A small image captioner, trained from scratch: encoder widths [16, 32, 64], muon at rate 0.006.
Rows from block 2 of the text decoder, named by matrix and row number. Rows with one number belong to one attention dimension. Each number is 128 + 32 x the weight over its row's rms, rounded and kept within 0 to 255. All counts start at 0. Numbers have three digits each. After the name is the row's rms in percent of the matrix's.
# q: cross-attention query (decoder.blocks.2.cross_attn.q.weight, 192x192), inputs 64-127
# k: cross-attention key (decoder.blocks.2.cross_attn.k.weight, 192x256), inputs 64-127
q.19 100:115135077114137147118113076134171111078121120116107078122119143194065168098091150085172218132181138183119091113133137144136178102139064136081136125147081118127177123153096131115132140168103129
k.19 107:135124155099101149167157096103093090119168098109222130081109135094166076114157153117098144113114159149192142142134132113193092160138194103136158169110098164160126145151151145146116118186144125
q.20 103:127103119123103164111148099133180069141131153104185099123103157168145168184143212131137151143098074126130088184089137123123150111167151131135124143167158125130098121138076127034180177103118174
k.20 098:135111137119157176106129108076092168179121137076160172079134053116153151153118138100127089123092104097154114152151153153206118163188118105129138148117089122107090131135126111122104194103099125
q.21 097:166164135166124158122097135130124126100158112158115083109125095103107115150142212093120098198126107121139128141107142173130148115171114114132140161100142172014158111114158105182115146163094135
k.21 094:140118129143125119124151122128150134176184126148071113091117175116133088083194157126130112161172108158149109052111166127120160175121146143143155132136115159133112076114112079112123135047153154
q.22 092:160109110115184123146164127133146108123093146134101092164147054136093163117082148135158106114143119117128084130140146171107139103169078093150130172166106086176108128135087155158178152051119141
k.22 104:144169156131144199104109125157123128191144117107154163169106081139060063103148130177076160136142101099159101172123098149110134162120130096154137112031119136160134135140109116149153108084106127
q.23 095:126080165116159095136110180125063134091101089145148109093163144103130111125136092099106135144159164151124155088117175107117155087127152133155141100151112146155149130143134196111158160164150134
k.23 103:103115095099083072108168182105110124141086118150148166092146099145067124161138090103113075119125117132134170109083098154188125123129137068130122114075109143109113156140097156153082142065085065
q.24 098:134103133110106118143100150130152136075146160156152112140099160107127141124153118155090120095162083123145113096105093128109153130095104114098148166186146184148094104227120125109173093111171101
k.24 097:114102135121066143089110132113061154116180128154135142119111167102123124169135178145134126139155058136181092085115097150088082121120163105131136076176113118080138134127092128103136109105082152
q.25 110:088152109087093148141126108155121138132139213081155089100074123127165118122140111216097100149120156086137157105116157101098108123105115073064147131114074110124103140148121137114136083144145148
k.25 105:119151119172140146114165141069098180100153132116088055107088107139080126136159093115070103129143073147113141079150134163179146075135137097153163114115172102093153168153147169103165112104091131
q.26 096:129174067141134123097119106112095117178111096134074103111066120126108069100144121147120132171144128101188065176136156130132113179157188151132107151105133129098085123131135109065132096121096115
k.26 100:167100125083090104178108156064069061121175162126139098115112143163094088143097093104153084113062121189109105126115149097117115130156153188170137118131152143119116110144129164125125144131129197
q.27 106:154091170143109193107141114110126154105141128220145096162196167084102135168102155147152074068082096140125122117177157161144091169128137186131152152095111120184134173109113122116190103112109082
k.27 102:187092134079119154107084151129123158077095122131119135144147145135142137123199145147098081145129156120092091084133136153124121145101158068179158163145133128143170170160091106100163127122044162
q.28 108:089140095110115171099133072091169127097142172117077109133090120148118174124130124130172065109155120066108107131143098060092166134158100059165079135110139124189163103106096098140119069108173106
k.28 101:198189097104048157101160160188150151098135185151136141123153195082184108096125139087125065148108131142143151126104135089167126148154110137155175134162074091115126114153130139143108147142093139
q.29 100:144114104170147117117153104111133134130145169144105111199119162124155126101128119090106135153095114122116129148160085176134129152168142095082060116094136185137189110198152142119076160127152033
k.29 103:101144073168097121094132131130156137122120146094118185157127114132115079116138100154144125158118160099110135086141117161081142128118144136105116150136124210160185133144125089152112141124188120
q.30 093:176116137170075136154117152150051145180088132097121123156125104124099116159140113164099084195189084082128139129143153157153188119149086154110174155165088079164102105138110159139158104140199159
k.30 101:173063072111060159135141093117205095074148164106129211133119089156205152101094138142170117196163136149096154103093101058162120126111149121168089140075141101120083071108076090124210123111144116
q.31 104:116122193084097168125160090116165090160174097150122058170120140121184138185187156068079103128182086149144140087117157129158060157134145126093105114143116159155122130093132081087082103108148104
k.31 099:161130129091112121139112163166080110105072203101122148160150180121172111109130107134186139063104095059120120147186103151091113100157139122103129146158100180132130118117167133133192126139154138
q.32 108:140129107119119142156166111097168107135159084089115086142128155134091164107149079101100141112126047165145151132132150085132114170080110107129120124124148097099162088122115178121163117082176128
k.32 102:153080111180068169066107065116132117101103137109126148154080141129137123113117099155079073096149121125138139108164157104107126137130164131111167084123081162153129148113161169091105103147118151
q.33 107:123139118093152118141107119107104147136131090109139085114175149112120157139111186188095110176080108097139060126170056119068120105122121065147101201148127117142137123084177080187049126177133177
k.33 102:126163167146112176148192148106146082111120121135172138216120132114162156123116104154120125185112086150182158170149104122162162111187088164132138110177085118103122141133123149138170152129157113
q.34 105:073131120136133130120132128114059134178135108098185079114115071166136101093115143115147127087109130118128067154087114146175124138169152147136093184095127171147128159152130108109156146114163130
k.34 100:121141189138164097057181184171086106144117103116108139124131130107190128125133051114148126142182155075131170107131173154188126146098124131168143081131136088142127132153116138154184139136146129
q.35 097:102156148139095104103094124149102153131150164182110114126078139183036108196074092096084156113136153153095101149165139167082122095083082173105144122089108145168126181151122124149117156115153085
k.35 104:094107071084068149158122195117114118158133158131101163136160137104098156146081169143144085165120109111170040082112135136168115122147095135082164136157070143119115144097129172121129036174126148
q.36 095:153168085145153116174136181076087199182089102128166144124122121146117118135084143101068134087082174158121137178154104122130074090108127183137154108113136103138132134099099117152155126123134096
k.36 099:109147123106148155148160139124144063067187180177124123163103159155071153158138164100128173112130130199141162150161137126142165107111049112152140132170149046163098117123139108092081163137158121
q.37 097:085180134144152072156147169164150142073165111101113166126093183115110120120121113127097179109085173104162136224095135155090076125141099190129082078152109113164123102168147111130103117134098093
k.37 097:170197070071152110146119075111149168132134170173159144124124138129154154114172175144208138134059161136153120123137156142127145165114117094139156092116131126176180098197076165173113176146160154
q.38 097:160112129130093115118092168057108121123115098089115141130141143162112181112155086123114181162134187164041153093182197154108090165141068124056165152155124128093174162160119126148109108131138172
k.38 093:169108162102100216174102079133156136166118121156090104148165098150134140099119143109093092110182113113107167148159140122119170170144220117148126136099175140109171095168100086093129122130080132
q.39 104:125126160105168157141136096123117143219097151179120093175159135136087118147101142149151142073117165130133139068209081156073104084096100113132112185129047141140170177122074156060112142151148141
k.39 099:187121160116085099106142112123131095119133147181095109141093140097117157160128143122110167144110136119130122150169073040085129140144097178161117174199172082105143121126108108135145125187084150
q.40 098:095163138126115138146121156142103155135125101085124170136196097175085148111170103117111158119125119107089117169097134111099093120173170106168133118163125118127186121155147157185139131144158089
k.40 096:105152096142062140081165134118131099134129091127155133107155126129192099113163168077150118109205162131099114135156097119082132087141177173134148106120177169055115119076185130150191114096194140
q.41 101:170126130078104188150090091117120045068115165087124139144153102160132164120130095117165175168098144160122132081138156130179121135100076123103131102148114171140169138139189190184092093081121104
k.41 093:144169149129075132087105145178138075164150116184139109134144117149109055075143128104103124109206078078083163130122092139102132130153138182128115089151123175107149116087158151085124135100072138
q.42 106:129135175118114156161105116196162128096136186124119061077101153051151099133103179120149132154139166139159140121153111116137146110094092168164144196133128132146089162153106098172188127118115191
k.42 095:173072090127156102133104123124116140159141141157142129102099168127127188113109168085053145140128173108116153084127161153112122112105121135153173161180120232127114117070179128078076116091148122
q.43 094:122152136153137163102154112159124158157145168118103185143138152145084146071050116136065109146078102143188127116130104060145053169105174114142046110160141126086167079072114112171166112162123094
k.43 103:088195112182133136088105110151116126111098144100107136145112103123159121110116172131106104092144186143136137146129082113124118158094062165149168122149099063111137151159139162154106077059087121
q.44 104:143123171144187093122147112164120134154109107122118095127103139137092126151151115100115125170151106137143093124157126148155114099160154181177166116149130158185109085177098110125224112115156122
k.44 106:105075140142155135188123127162117113162129125151171092096070102114067090126084142128158111171135140125192165125138148146178148117156173109139122131151222127116144113127118121184133179163154165
q.45 098:133157160074101163144104056187123108146134118170099159132194141050087174148124133132131135131058098081113092144066149133172100131093151128087169188108220181126160095111107147125130125162183130
k.45 100:132138084113191086118082131114151099153077118132121066097052096072109206102050064101131137158158208117151159141089125066064136067125141155132133163152119129052119132085129109141143133117158138
q.46 093:117140140074065203104121083081192119053176146119136191083129143078176142133122145059147097157138086153120093140117093114127150101127151180122147084048113136129095142156107099159128159111091164
k.46 097:113142196178084152121116108115168130161141086095143159090105097147111116096137120119164171126062121114112148119153124142085141146076132121137050098153064127103123088112102106063080188148138167
q.47 096:129162142143100133112136107083122140167085155121151108188128045148156136155074089072119151160128129114191134124169141140158128114087123088119095128072148108138183086192108070065130132135125129
k.47 098:193116098125140120131083093131166160162089157104126099176057087173121147115129097130119107130156119168099151189127158163125118137169110123135124153154116100169085106152100121097093119158155128
q.48 108:143172161111088132126120106117077161124137180197098138147156107161100126069143116145148179157170038117086076161119131111089091105142143114124121109091132107144078160128143106174125179154143129
k.48 104:156144131101093145166147111108124146141113157121154038156152070137130124129117178124105097115141124147079125115155123140116104164131127102154126143095085157078165134126072085125178095161131126
q.49 099:187096118118136097191107140165181127088140155169172113105146091133123128182140088111131152159139100166164083121178175175166156113183128185126174110201077141174105123129161132159147125091129105
k.49 101:137131183084164142096070163183192181045129118134113136099182113164115144135109100135073104077087149149124145096106207159123122143187163074182133126124082107107150115108120111071154128131135142
q.50 101:106130136070084114137092128149100099118105146037153149146101085139129106063179115158166108117126106137138074128173163141196086123115130193130101137109084064098122139142158107076133168093165117
k.50 098:163139105139116098147149133142149132108048121125067085119110146133164153106105127126115183129060107147110081117137106149063114163149075158160112069084146189178091131117122130075091122133171066
q.51 104:087107129141146081182145162132136102199135118129111156117108074104157149216080161107131105156113123093147130102168109129186089119168166080170047091118144150123135141117197094140113080132099091
k.51 105:076176162154107093075169109085137012098125121119072184151121135072132156170120167160138135080093139144129124219099194102091161154112140127120104186112125146143140112101131116144091130158142099
q.52 099:122179087189166185158081043107131131122055103133145133103138168119148123076090121101189167171123122095135142164107124143136161105131139143101154161129123115174135049151099163158137123108129160
k.52 098:130094156135137082132095140139126087136152126120089158167159083092119103152160155156174141128129115152187108131132121120132101098162107076127073148113152113171081088109181111122109143102123169
q.53 098:105101128101106123144124095134147099174160103111148110118111074106133053136159140136104155125090111157079159116147126174149168132086099112164071114168145126143153073101095146098125112123160146
k.53 101:080133195106088142043082123110105073100142081127128119139129140134106114123191085110143067087148067153126158122171162137141138184140110094155129093146114105132127127115164153193122155088123123
q.54 100:150183159205087134149091131109143146117112136107103159094128128118095153087084143093176159111114105169050187075197130119141140070136136146144109147168115146144069120077156113126132121152117191
k.54 097:136104144109115116104090131078129189122161077126153204067149093207180163060159076152119042101148111128128112142155121170183151133127141153107107155105115118112139135072126165048065153086109103
q.55 099:118074103107135108129126150168171216149160073082190082123145108080202166107156089095132156096106183159110101151104155152116078149064150111097111080113152102084123106110125089130106167121131134
k.55 096:142159114137096066196076155156190143088123186132128126152079181096104108111143171125125149170146111066154158111105117102147095156127149063131063106143142113153127155113175119146113114162076141
q.56 093:128177167108162168124109106160092182152183154141076114103146131118159095171115167150160131136118097141086125120159140163122158172121138072109110130140134111101148152149146140157143146191080111
k.56 098:172154155187127131106074148105174129167064138099114159082134047125118098140162128090148174126100167096108088147161168115071118163091145073125161162133125096161143116127156137170082140074128108
q.57 096:099133119166086140123105127187080166169142098104182147132114096115178067082075156095191085075081124115146098139122126155042152116135133070127140152167135028158112049126130140176078128109112136
k.57 095:125159099113163129167169085149081160070106116185119138180123129183107134131165082157145124151127149117181135089130123108114122127095143143152160162169135119109132077146118102132122108161158084
q.58 095:146113112146171107132100087121108137130140136116089130138121110159138111125071100153105131158167170123084157176161147157081143150118150118127095080156155108060127174164132138160095131142101127
k.58 097:124123066184112122174118145183098125177124134146096101149113117152159137127136122082103111122112121143125102127089137141163126173137216150133134128112122120136112129077138180181089121090138142
q.59 099:160174156127103139187135058113112128116160121178122074128156119220154183173164167136115119155157140093117109146154162080091207129145144184097067127162127135113129118088123160138135164116143116
k.59 101:092114112124085130113160155171090073104131147144178167111097077135107103070147087129139050092165116147086069108165147128063113182134121119090156167121105157124161078095133090109168048078070069
q.60 096:172153172090119193180089124143164151106126156133179201111123159148128140175139150138125091116091158127147169134162107108087154168128167117154153139151153080131109206149128138156128131037091142
k.60 102:136159112142129173095127094161114096115113114166156097083131102133132153091151132101172106117155198090127113122123128124115138110132080113121127123113092125081107090173133095056139163165148013
q.61 097:058117098112139143094098133114076170153101157155110115185126127189115125078160114107172104119159171076153152183129192136048220104107150093097085059108196131125097115087132103152180150125136141
k.61 097:086057104118142204160107152156136127128093167174120145144148079075119089152150157112190131151103085159141142084141119103103208127154100120136044128131136174164162117151144114099191120110105126
q.62 099:085189133121107182143041119089116147114172123115148096126144114153133100172170119178121153148127146136115159051159078137182107140126107124125175145155090072138100147118136134111117101132134121
k.62 091:104155105064149149071124153117133128124121158126098154165085196081137157086107136095065091114121180155113128137101146159124183135111145100171132116156146119150173066180149134102141148057074150
q.63 093:090171128122148081076129153133153195141129219111100133104144068154110117157169120173060098116125097109145176164124056147185134124055141113164128207170090117141122142130133114108113082078144120
k.63 104:110116143089172148118122103072093126208163141140123109165070182123136134169160171120160171184184148129159157129092132143117111180181102110142143186148142162144154078110140040168109138137135149
q.64 102:165106168173151148142147139139146134142140157140172123096068119130108160067095110161066102114127160180173066168096142184063146131130152107164137142084120125164147163147137131066165132070125147
k.64 109:110198137153067206147082194150154102116096147120146115161146085130105145127109080151102059095130132115109056083121148100136135098118114141118121146129160093189145130050192153140142172146113121
q.65 107:093145072112130159097116168128101127134134176155159117180109162101093102077121125144157164196103094151155110166114151132203173092052140129114129115130090136164182120160141149151076097124122157
k.65 099:203090118110151099100163124127154190141116133155102099115191156081091161058141176119114092105088141086117137114160133096084098155151083205086069088146159114143137129151060138139134102145171127